config.toml
image_size = 48
crop_scale_min = 1
color_jitter = 0.2
text_encoder_layers = 8
text_encoder_head_dim = 16
adamw_lr_other_params = 0.00091
Rows from block 5 of the text encoder, named by matrix and row number. Rows with one number belong to one attention dimension. Each number is 128 + 24 x the weight over its row's rms, rounded and kept within 0 to 255. All counts start at 0. Numbers have three digits each. After the name is the row's rms in percent of the matrix's.
# q: attention query, key and value (stacked) (text_encoder.blocks.5.attn.qkv.weight, 576x192, the q third), inputs 0-191
# k: attention query, key and value (stacked) (text_encoder.blocks.5.attn.qkv.weight, 576x192, the k third), inputs 0-191
q.74 083:143161138119152139143097152098122100085110136139077126136108133115139159139132171164153110106167141133092122121135138144096109148090151105161126149126104129091141139147106083125124127158126108130145107124172132118121128094111129182095119112075097122110161119138135108101116138126141116155128116110117124122173141125123149142132135175148146119184124162153126131113089089152139092125148148091132118121159155180105128122111132166118144122070094097143150115081189138157156141148121101135187165108139141121100143138083129125143133135104132117098080150158082126121102111139111159104
k.74 106:115179147135128085107174129092149127129130147130163141152143129115115119149122156155136132109099134147101130141141167108109124143160123088122164086166138118126171134116117189140123116131103092162139088104131117127150100073125127081137100150140131105103141148137127093158130093143120151184063102114104144149183065139140153121069083147129122136118116134156096159152149107146139165122116118148129113123105112141108125115143126088161089143115162111133149126126116135162107135105144134109105144136102137178109140113148139127126189093120156109137103137122147137099116116128090117123
q.75 100:109106140119161149174110119130127119147127118146176125108115145163142143126134114117113135108135145151092136099099100103095166140108087139175119123139131122103127147100097122155100117119100124142148120116168111146125081119111130156120114117140108184098138112148103081100133101154159115087142109160179160148107162094114143165130142102153158091066122136119143173071163151093114147155131172144127133127130145141113141122130136154141124124113139109131108124141148145144140120120172097100106129151123116142139124067096122097133168151169135093113205117092164130158143131123148136141
k.75 112:124089109149092135141090149139125131146151116138112124121091132122103151146155131125142170120144123137145107121086159115101099171098114155130137136094114148080166134127156107151133183108117153112133155118123146094099127139158101097103101089116128142153180158136147099099138123139125160144180104126133118147123075099109134118132186112135159084157106124141110127138105120134152119152118118117132111115150107163159109143065122135084111156094139146127130182142155169113133106110160136151144155144149121142090095100073140140130153128125152126105074122173108111120102085120144114159
q.76 093:149115081141161111109176108142138097062076141132113113162147086095147118105142141127140119127089148126157140137148157109133120094114138124151142118127107087142097097126147140132143176139160101141140141119093121140174126139115195124134124147140121099136135127131117174193149148119088139146148149098126129130138126184122162133113117155119060148157151162139092104163112119126171098139113123095128105109129117138115134090150114141128100117102139140151193113122101097106115092142114132099127106116109133080112124160142137152106100135099125147117084149160115142136123136125151125088
k.76 092:158115156108144118102216075096127093118089154130127145123127107143175096140161103089123120131113183110121140141141130133081145159127098149102115114132142121160135145129116121180125107103142135136134111137104100147142118127146115148113153181159150096161119086128124135172138121109123107092104121150133156070140092118093115104138134110086110103088165114115110101123137114116095097114147133127128135125126114119093135153145130141181152128159141135145102129154157120159146129125102160126143125124100124103111155139115140163146139078126167085111125110140185067143110127144135131101
q.77 098:120132129132148120137111157145153114127151133147170100124099133099194135168157149135121092133146088131065082120148086163130150165175108148134114097155104156132145116100105098112123130138106094124104108118171159143091088142137080126140125114145155153129120095128134113073147163153132117133130110148136144119142113090100122124159141128114169092113100093124151142090155119117099104135130125135159082140171150143173130157143123139116124128111114092147091138148135145125167127115111107142101153148099141163141134094064105125131151139154115132089169133086151100120114127150107139159
k.77 100:116127125131138144093077132110099121112169129154141126150100131115068137150146130159168134086185113137115113137108133138090119090160101096138137101113088154123145124129158125109063133109135142132113161090133160118119127111153133115136095126130143088134159113109153102089169110123168153128140135106116144151144092173168153149102146169099132193142139130123132158100108157152132124144116131128166137144146144119160114117091120110116113148116081116137135129117154143115125148131159082142175142143176101130130129130073100092101107167127105111160094118156130127138119085148123093109
q.78 099:089114121119122161108128149097107103153125156119097165117114101145147130146055079129124110124134154116117159145113115173136123126141089127130127154114161127105148155137099143134124120081117158115085146124120136102155191149138097083137102119155135139109074092136178127165068100117135139153089150129145110102129128114132131105143159158126123176115148125080152153132108118128102097111120115134130152135146098125103110145129125121142181116101134153135083135147137116081107179140094128120133132146177136136103173144120157143128180136162141118149131162117130105164113146112142122097
k.78 110:156115137134132136145126155169134155115161170134117128093136087135139119151117166105160161106127093139083086157085095109114136155135140181129086137124102138149106153112106116133148129130128061112133103136105134103120110135100145104124129112145137145146153123125110168098135137154107158111097130177171154137105168111116131149144118169119145095205141180135139149114142122136090097158122163120107101083105124174098147126151073132129124114131173153087145132098149173132147102129142144118115128114146160144111084103124115099101111089125152116101144099135119118136117106113112141118
q.79 098:147091155124150084173118130136104116119138124107120122118141109093116156158140145095118085086150115143126119133182158147102157113117083150116174155137131146094112114147118142131093163152120130103065150113161143134104130127117080117104119114137134148091149168123112143142084132113170114146142090139138140134187135107063127174147167126150091114102142126135136087162100134130103113182140137155087117107129126142118114177103119163117179114145133111117082124134113152129124114151099119134109147136135122129120128154120123125102130126136181136136106159123156110143093114154125187136
k.79 103:115159120120153187131113130129160131077144138132133123122069129132145102164142122153123159101159109139122176116124142108098128181096138116129140156142113142127127138099158088170145164150118130134111143091120157121158132172133128125118148110102149111114140121100131101101149109102169122146162116157101100156132132100134131125168133139148120164158127101125100153166126117117092117139124112075104139152119175132107106156105111116090119130102119133128146175103161120101146139099107097174144135165182123172120093143105103160090124151120130165137089121160113139163103094126127109068
q.80 064:176120106111145096148173112164167136132093140134115129097127124129178116119142111123107131127112161168162127136159076131125171094118133174111093124131103128161101129110115115154147175123110093104108073135119149163113083135137148142151157177130118122138096119073110140176113114146141102134116135160142122076092123091126116149165121121092116117106110141096139095141122147127132160126151093139114128146108135153105135154165138149114144106105168105134131090125087116154123149132096161133127129118069132137109109103150139136124141151108120111088169123132182129105081161113106143115
k.80 100:138093071114123147105159124136110120105150110128075156171155108125121136141134148134132139103144144148168123123098169173107127128143164115116141139114109124094145154117181111118131137114141148108122131133120121131153157133127136105108130102105100085164142119127118134169112181144124153181153126128154113099131156164126081123158125101150093151183138141113092094141096126138156121118131134100103124103138151129177116095118090142125118123116106166092163159105123137109130124137144134137164155110179114052122107107086115113107084116090119146113107144150086137105086171125131115115
q.81 098:151154136140146138112152142119131190109109089123149107120121143117158108112089119117119102115115136148124102180143119140136140133117121129155123099122160123137070099162109131094117124179120092135154153134151151130129114089065112155122113166127122148120131144144123131098122103113153119113131137117124137090129106173130164128093154152125095107079101138120166148161141096174148112163134092129183143149134067132112120151192174113125111134115151078132140133141137111116132116106081154089108126133093126190137139125167157142150165150113145101123123121116128147124151088135097160130
k.81 093:159147124133106098150138126119147155090125108113131128110108140113124101103089130128130118137078154140125147152139159131107150120115139103154105085130146149175106122186143144134151107153089097120156148125122125141135110124074103155120117162134107133118131162122117127121089120116123118098151141133132127091126097123119134164109144143150124094040101136131158155153135086145143140144128067174157136147117065141085090124168164139113105138096168095142127116153104122149148150107097181106126137131123112186137123114198115136113143137118183114134127115105118140114112125144102144131
q.82 102:157114090167090162105144135113130102118129119127121126145089132095158136100132137158139143116137175133150130149126117090151147123087110153117108120074093111104125125172122144107122096174128130138130097133140140166110095170109171167134136169117097130117139161101102155135117122109163153118170160146107123167129161148139120095087097144117107118093131081113133130161139118133079134132135117074177134137120157155132131137128130118133138126083129165104111113123124085102147130133086125122128124120109152178137117075170119185133135124132142094162139140164173150109112157136125161096
k.82 088:197121099151145133085123113163121102123116123144123117111116118118107150110130137100097153128125108114163136111125098102151149131060133163135090115129121148139123153153108089123120134171133120169118133136162111159126131149072153156111117122163121105144124142115121132133132124092119141140124133122131111147169125147121137142105153097113074111105151174090177136164145141170138144136134079120122139078104144116096113128154161156071118114103177135124147154158107100134154149134092187075151165141140161165129117086138134109112128104164145127152147129116138110149123082118110110103
q.83 100:101142117097136159142105174131097123114183136081098119108129124114075116090161182125138133141169132140153093162164119109091138134121088118112128115131157115145125139130141099114137110133103132162114142127128130122188146081135118100143139161127104130108149182106124110099132149144147104114081118132057142150173089125145107143174146119159104166110116136084145115131138152125121124165136104131116171092117130112118119132137116130090114137112154141128162114123131109144114155134119154142140173131104181138121138121122097107136152148149111165190145131138109114138133082133149069134
k.83 095:098126131138083123162110095111092148128108132131125138143151122106108131126109158124124134150125095149158083163167152176111139099075134104082125128113135103135139129107184086151152146134118142070121133087101112105124138156153120118183113127152139135168120101099103137124117114132113133097151119120107130108152100134106144087146125122125142157149137109105112123119131117110114157165143088148117112148101149191125168128120145189135169106074125158139090145144093149127126136143137125133156124141162134159073179092129141108123105115159099157123127099139133164138127183145153108136
q.84 098:122124085160184149109145109132125107124125109162101105120121133133157103131104119122124148146134120141110129094145104108139144084153108156148149175116148125153096086142110111142090145139165153137107110152105127142114134131114144134100162135123169077117105140179122155117114135078115075149098147087127126115121133139125157179156129169116129110074125144179104118113105136125156110115117134132134180145163128106121130140154171127082134119189132129095139159082133097131132133137114111130097135139062117104163101132148119115095078115119151115129118167106078107127145137139096114128
k.84 092:169106155165155128147135124141121162134109091119105158116165110109148094097116118205112159138106110146150107105167142155150096105131123132142166158167112110111111123149123110129109150108107124149137122129143121137125137135144125134118127145148117146107156130126116082115133149124072137103126135101120145135162109198143138095134183134139080140145116104156108079098115120097103135119125117098129090148187132080136132103073122094115125131133148115105134101098162153156107132131139091108152106117120174103099158126166127118117087157127144148103111138164098153161135111124142174161
q.85 107:140100115138111091169075137137165100139132175107134117114138174134126133162139121122139133140131141099123144125132110116135104113108120113124078117154126147143158096153144125148078119102116092140089179135122121127121117119116144078091156152095104120139164128131099124126134113128184177094160123125118130142127110144126156145209136113126158134142146139094145176163101137089092126127146116104102128131167137085139119152082154088102186132091141129133134143097101110109169131068140123145141121137131171163145102096132096127141132113103128123149146098166145116120125121095126145148
k.85 096:162092100141106116087120122130151171119131115105130133134160143168108121100103155183122092141145141135167166146128128141141134109124108109173142128071111090180116076164173135121135137149159150118155109119137102139116127153098124136103124163079127127102093128126110146129131126122151128159142168154125127123086119129167130114079084114119112118128125091129131113097118154127160135087158168149129146119147132154165114166168151150111115106107100149108119095113106147108137147148111175138124121127098095117103119114171133124143111127112157101127107087088147126138095187102150176135
q.86 095:134143135111079092146111117134139123163148152137164118145139152124143119139115167095124130195125138128136112119172129100120105106143090139090142115132164161122147154096135137112114135108097100151099187104092117161103155120147091097114126131137156172120143158120146125145152151118105124112080096120155079120138052158125164121181176112123139163124097120145108122127121117103131120168129153188109122117135105113166125162112129134120082132129134111152121114122128150141130147137196131135127096121154128126115141145129107126118117135142094113088127141071074135129159103140116116155
k.86 085:087093128132116112122075116153144109133114143136135140158143147149131132137168162133099151150107103118105127078129112190089106100109100124195104124124123126114131090134159158104129160127145120106120166117131125135112128140125110125130116110113131129103173097138164075147112135146131102149146100095103097143115076140122166172139135095120106166126121106116135122114056152128115130158121141141129106117120098151179181177122145116111153125112137113148103136132108145142089154151172113169171122123178096126082093127115086140119157148131123139115118086121137120142121162124134122158
q.87 112:098106146100145165083182133113126133142135133113094149116102158125173155122111158129065140146108138128115134156130121116130170140143130122134161153155121123145122129138118146131092119123109153080148139108120123089126170101157119166117143137128123186132128157150149135110136162080121130130111095096116112156149148150145106115155123130070093113104115116147157106125164118145116125134089118096162137123182120102108108106134134167112123134165148139123093110168185133110160122174106102137156123070094121110121135144149143131141074098114126132164090168136096143125159103148143091145
k.87 100:121129146098137147122131125105124108148114122163131156121157147109156123109126108107139112153130117106143092099144145134110137075130160139125156158158181151101159136123171128125093072094114122097104137119121089101157118189139149128133115115130135129155129081129149105142096149106121125130131089182129120134170147105163148096101168150125105170135128122102110093105165151114141166120099129117109136141114154117115126136136145149125125135165109119114134121097162124116159132192184105107097131091145085147098156157139123102142111114082120139107102175156100127147119068176137137145
q.88 093:147112093147144136148180136171134111123126136124126156162173121148125142157174132151129148134126126122158130119116140116137092123129139137093128151084132091059161141099135126123172127129136129110123085160133100140168150124134140094132137133081108112140120105108123121111113141127055122169084155119132123123127156171126096090161118119119115141172123106113116093123134137132129109107131173080087131109107180115119133134144107146142137121141098189136149133113114140132133129167136099107127120105148139062139115143049140148154101110100133144109120164152118155111130180120139105103
k.88 074:110075130136121167124130118132102090127157109115108133149155133133081127133159138154126123138172098123152125116102144118142117130127122105150178151093119103071172158092161111092115119107137138128117119123121145123122159146132156104116128105105116121153109121144161108085136180120084136126153112104119130164160187165150118109151175098139136146170148090118121122096127150145146117118117190113123142110150181087160144140086095146132138140153090170128132150115163126136111136149166095095114142127167111091144111151090125114130089146124134169132091148113100126121135110150160097124
q.89 084:178118129117120130121169122143129096140108134115156156147095158166111101094141137157144114141125153070153167148154155112182142127092105115129143088095164116123153143157114155150101105164113151143153114135108075143142126100130152122118125157136109148115096119121118118157126112141084133095116141188086134144132143130137112108145087146139112144072126121060157130110158114158116158113129151132130152114066129092076139101139129110148120112131124136099121115147107094159142138132106146121119131104108138155155108098170135160128108111149170113146165122130184126133107163096128146104
k.89 092:134140112149158141119199135131140127146117154108098163155146137141085107122137114170151134099136144137166154132128145106152119151120111114117167087107105100085142123097127096134147115153148121145138142140114126142162111130126147053137120119096128074152135128123108144118119129108087162141142119134128124121117149159140154099101144181131080147154134146108135095153132164168120105096114181079132150122150178072118139103121107098139120133131114168126167163124144139099133133127124109097129160117130105100160120117101149138153077066105140123109123114198120148123128107122127104142
q.90 103:124141188146161151105152124145149126126132088133145132110158124134150132103093121145105120116098146127143111142122162146172139113183155163114108173143111125127138145157100137133165122130107117104120100117105106115099138133120120173122123137185150128125110136163120132160129126093116067128094127138172152115152161150102098075142118121117107128109106151163103098088131062122149110128102087101129145115090111133121117123180099159156151135165136108146103072138151118141115108201112119104122124089086111139110125142127151143128121124102140137108102123126116145152119140173110178144
k.90 088:083195151105159150115119158108086118135123153119133135142114099127124125119104142160150122120115100131119106143168164090125114158156139102126153116163101171041122101118104144090128132122155178120145162132107120109114115154176112120122137110143097107121151142162126122109107147137087111116105114117158149100188139156129119091112130163164088132122149145114105113109161130156109116137139136104111140132134162143126110110126125108097104132118052102118173147106182111113132133118173119115145125093114121107167158126109099122155118079116148121126136158135129151102137110152141094137